From a checkpoint of a small model that predicts nearness at each pixel: batches of 128.
Rows from block 5 of a small model that predicts nearness at each pixel, named by matrix and row number. Rows with one number belong to one channel. Each number is 500 + 50 x the weight over its row's rms, rounded and kept within 0 to 999. All counts start at 0. Numbers have three digits each.
After each channel's rows are labels from the 100 images, of 14976, where the channel reaches its highest value: "place" is the part of the image that holds the peak; "colour at peak" is the nearest of a few named colours to the mean colour under the peak. Only what is clearly more common there than usual is listed. The data: rendered scenes of coloured solids on a plain floor.
# convs0: first 3x3 conv (model.mid.1.convs.0.weight, 128x128x3x3, each kernel summed), inputs 64-127
# convs1: second 3x3 conv (model.mid.1.convs.1.weight, 128x128x3x3, transposed, each kernel summed), outputs 64-127

convs0.96:442488535514483527471540498600420547434545477408414548488539508530561504518500544514616486470500513547586447507574502477568505505558529532550564485529406608500508492562473473471516473538416445
convs1.96:548485525529602494538498437459400472514532491489522487503475566533498452490502393451576580522421505454529497457530537477466505427470484516413443531431565472537495472502474513466503529504517698
place: middle left; bottom left
colour at peak: brown

convs0.45:558531469534535482457487496496425537516493546485467522569452449499543574499454528558566476430523524464553431533554460461624405479538515570476529565506443542460493519529495558456478535440476487
convs1.45:443511572491556478552540448581438496503577459461503507547486556503519418453454452486569444570479528461511538475495506499415522523459584517463449534479554480433495426441467488493535545574537582
place: bottom left; middle left
colour at peak: brown

convs0.0:502455501486551523508442501531504498501573513503561455554495531500465472445551475477325583489506481491410480522522474550482517550547477286489330483518516461547553520513446534517569529508418482
convs1.0:516537482523421453522556533489469448508461412403550555432564531477549480524400543518511559496453443492566443534567557500475532453471477595548552442560498603575440529551524429472476483547516439
place: centre
colour at peak: brown

convs0.71:436462515459585504555427514545522597506513405474500448523437489516519434491513418498445496485485499483339515489450457534432445544481438471513402516386527460469491510430439498501544495476521632
convs1.71:537492475543419478435567550442544511446466432443444532478548430394551513507436574459562485466503441565593440463504421520588560450490473525489570455580391545543433530522534442506469449493506592
place: centre; top centre
colour at peak: brown

convs0.4:520460584484518520501515537498445528527537538482524527515551471570443540500544488475501473600422496529501452566449503577498610491498501426591507520562453514439479447603530500547507496473483483
convs1.4:529584450581539465475566464469448477498485481483431514492505505455519476494468483467641462424377531531621495397533479495550498434472472570423515472467493524531446496495505461490487508527547780
place: middle left
colour at peak: brown

convs0.40:541503536542506529511456562378574396500473484487471531494529467505465500559513499568479559501429483540563564467407606419451466564511456495475491528357611524532489561510567494484481482474484562
convs1.40:529554496551500512481514495487384493481534464460509513492501550433511479412472443489651381402630515550548492533495527499548516520574498513511508504596494521469476467477487461460548465522553619
place: bottom right; bottom centre
colour at peak: brown

convs0.57:484504581529501571520466566437506518534564520450488536478553444570430540532505482517494492603380479515494456545426524574491585493479529455539506535498463549521441497590548472545518528458498501
convs1.57:542542443553503466486573471548345454467493482479442511490499555436524491459474493466642413416473541563587481434520446486566505449509467574419529482539489527465461479492509468450494489518531730
place: middle left
colour at peak: brown

convs0.90:447442521453453529463599566501532501521520503496482515522618440509504526459508549468558457574444497544593441558417468544512585457412538497556615509554449586516434476552548507554515463422534427
convs1.90:555495454543533463493491462435399491537469505504445506483502519524512544499496437459571514447408489474593489489554474471408484484605511561519495490465516504343480534511479489512481510479491741
place: middle right
colour at peak: brown

convs0.21:492538550508493556428480519454585499493476551458467485510519459488542537542480555495603497417389532530629432536541494456575495514524622568509571504558442524457524502538571476478423411459430459
convs1.21:478476542516583486539533440572454501538559479481458507543486518522517469506491452443577435532405505459505525485525414489414570478458577504499450524433534465406496480463469507518504550520508735
place: middle right
colour at peak: brown

convs0.125:462470567544477565557467561550526507531576505481482514545525498530444510567475492496510429573396488420489487499472493550469516541517495357531452525446555518476520472424544539522575551480520555
convs1.125:541615473477520493462441466397482482440492468460591528494507517468513485451453514478677517372434521497626459481457515450596356472480502544478549485590431517578477496504493480438527447516521482
place: top right; bottom right
colour at peak: brown

convs0.76:424477485522552503514462511587534529489591386526517503502453514500517449470523476478322515516542477503342485462504524576456563506484454381498380512516505450491501493459467485552540562528490564
convs1.76:533485428485394453478513559507505424521423488444488542448571462524515542607444536492451569495421453517524437573579533472499537436488433550520586426502476599519483583578528485477421485499487556
place: top centre; centre
colour at peak: brown

convs0.35:541540502549586527480466476493588489471490521544504390566458446504477500507483493505561480480488574476508495499569491435581515541536573540504570541441525510410533539459502562452418443499485483
convs1.35:456529574488528457531572463533472519513567437409462540536518467459543425460412494516552427531414498453541513489510467500473561523430596518502459507476519493432466440453500473556515535573545610
place: middle right
colour at peak: brown

convs0.37:482518512520477500481483505502378516488493491433446541561518480508551557505480546550556521393476470502521441566549410466588455471532534521557540509568403569491512489565544528482472532422470443
convs1.37:437522584508585518550524450523483488476588491506530472549472550531494413458503421473613518558455519446508542435477521504453486513418574512441429543445550460536507413435458500479552537539540617
place: bottom left
colour at peak: brown

convs0.7:495527519527476548549476538472522541491543506440470522510534464475557501561440523536617484408462483522514387477575551509560448506534523633458568490483435661568466488519482387477518559506466430
convs1.7:548454485469655530531485431537432436529529537530523462524442552567455533522544432436572493480413539435463540533506490461425498486506472471498446554425567445423545519494451537472503537471461656
place: bottom left; bottom centre
colour at peak: brown

convs0.23:499461561518512536479510519512479527532555530529502475525509485530459533543520505481534485589465517505550480542490464590467603522495548420608507510559501492477466432590557499502550515465533521
convs1.23:515578448541561461468553457475438491454484473475452521505505494462532481467462497442626481394381522499637476409513476487591479431513472578397522481482476518490448485487515471465477513511506752
place: middle left; middle right
colour at peak: brown

convs0.104:460449490477453551480545630555494477560558486503459528547622482553478523515514538443571409581437503514540442547423463503491579447486533446569594536534494576490454479552545504549569451485523477
convs1.104:572537472546549470461447439336460529480479497483460510492492458460520518453481430485635515389369513465682484463510555463550410466450499540445502500457490499465445507509499481500484503481529666
place: bottom right; middle right
colour at peak: brown

convs0.61:465495560487464592456554596506549460524533544567486485525589483477499553445566532421576504552446533523564487596445446530466589519536543535557587447633467589483496446558591471478555441488536456
convs1.61:518463486501540472492513416445471529540496513500403517501513457482522535538495469458533449418347475438561484449565360466542568433459531521540493476408499462443459525499493530552467537475508755
place: middle right
colour at peak: brown

convs0.89:535443464537454516529544528480525463489444428523476473494584525431537507530443581438574459434480476544610498483524507513438493491476508525472569405482511516548445482485476499487530391557541464
convs1.89:484507529461598540543460422509401462484580533530535459542450576535468479423537411451622417427478564439492544510460521477501467529510542445472439564477568442548531434445463529444574567482497562
place: bottom right; bottom centre
colour at peak: brown

convs0.75:560517478539481526460476508457622437511425548487471478487517537481483506586478542479558485408456572564603538478585558449548444529513551543458528480461564485515484553496540508493410378483486502
convs1.75:463520548462556473553527425538431483539567460447501510523494522503526439473453458497570427508402524409519545504497526473438535518417570507495447532455565474454486453453480499513540574558532564
place: bottom right
colour at peak: brown

convs0.62:459458562516569502531469489534500495524535428552478449507413499469446454443532487509418477506586520418394529491477438598417502587447414450492390501463568432479560476458478518520567567502545585
convs1.62:562475467478411473436518537427515484467441453443486538462553451473553537527438562463502516430477440580560426492532475475604490434538456514496578432604390546574421536542542465500471435480473505
place: middle left
colour at peak: brown

convs0.99:355461537440508561560498523498519464480597482513545515480519576461517429519432421517421508571496492443437466479468539554485509515461520382537450525491501527566548416477473467475598625635581484
convs1.99:547464420463493486462460510452461404493432534509538490465526489585491577552509515461493564467382477475564444595534473449502441464527434508490560456470485550493499577559496525454433476472477702
place: top centre
colour at peak: brown

convs0.105:498488500497501471490375509539497473477560572463556482589490582508416478417583513470371563504495507500521465530487484463539532526521498357468422421511456450588503406525447490477565477567412465
convs1.105:537523435548455434525568523511434424531428439425493554430556525472551484559415510497486540507420445503542446557571553500439541435489421596524563430527554592508451563574531458492434508523515558
place: top centre; middle left
colour at peak: brown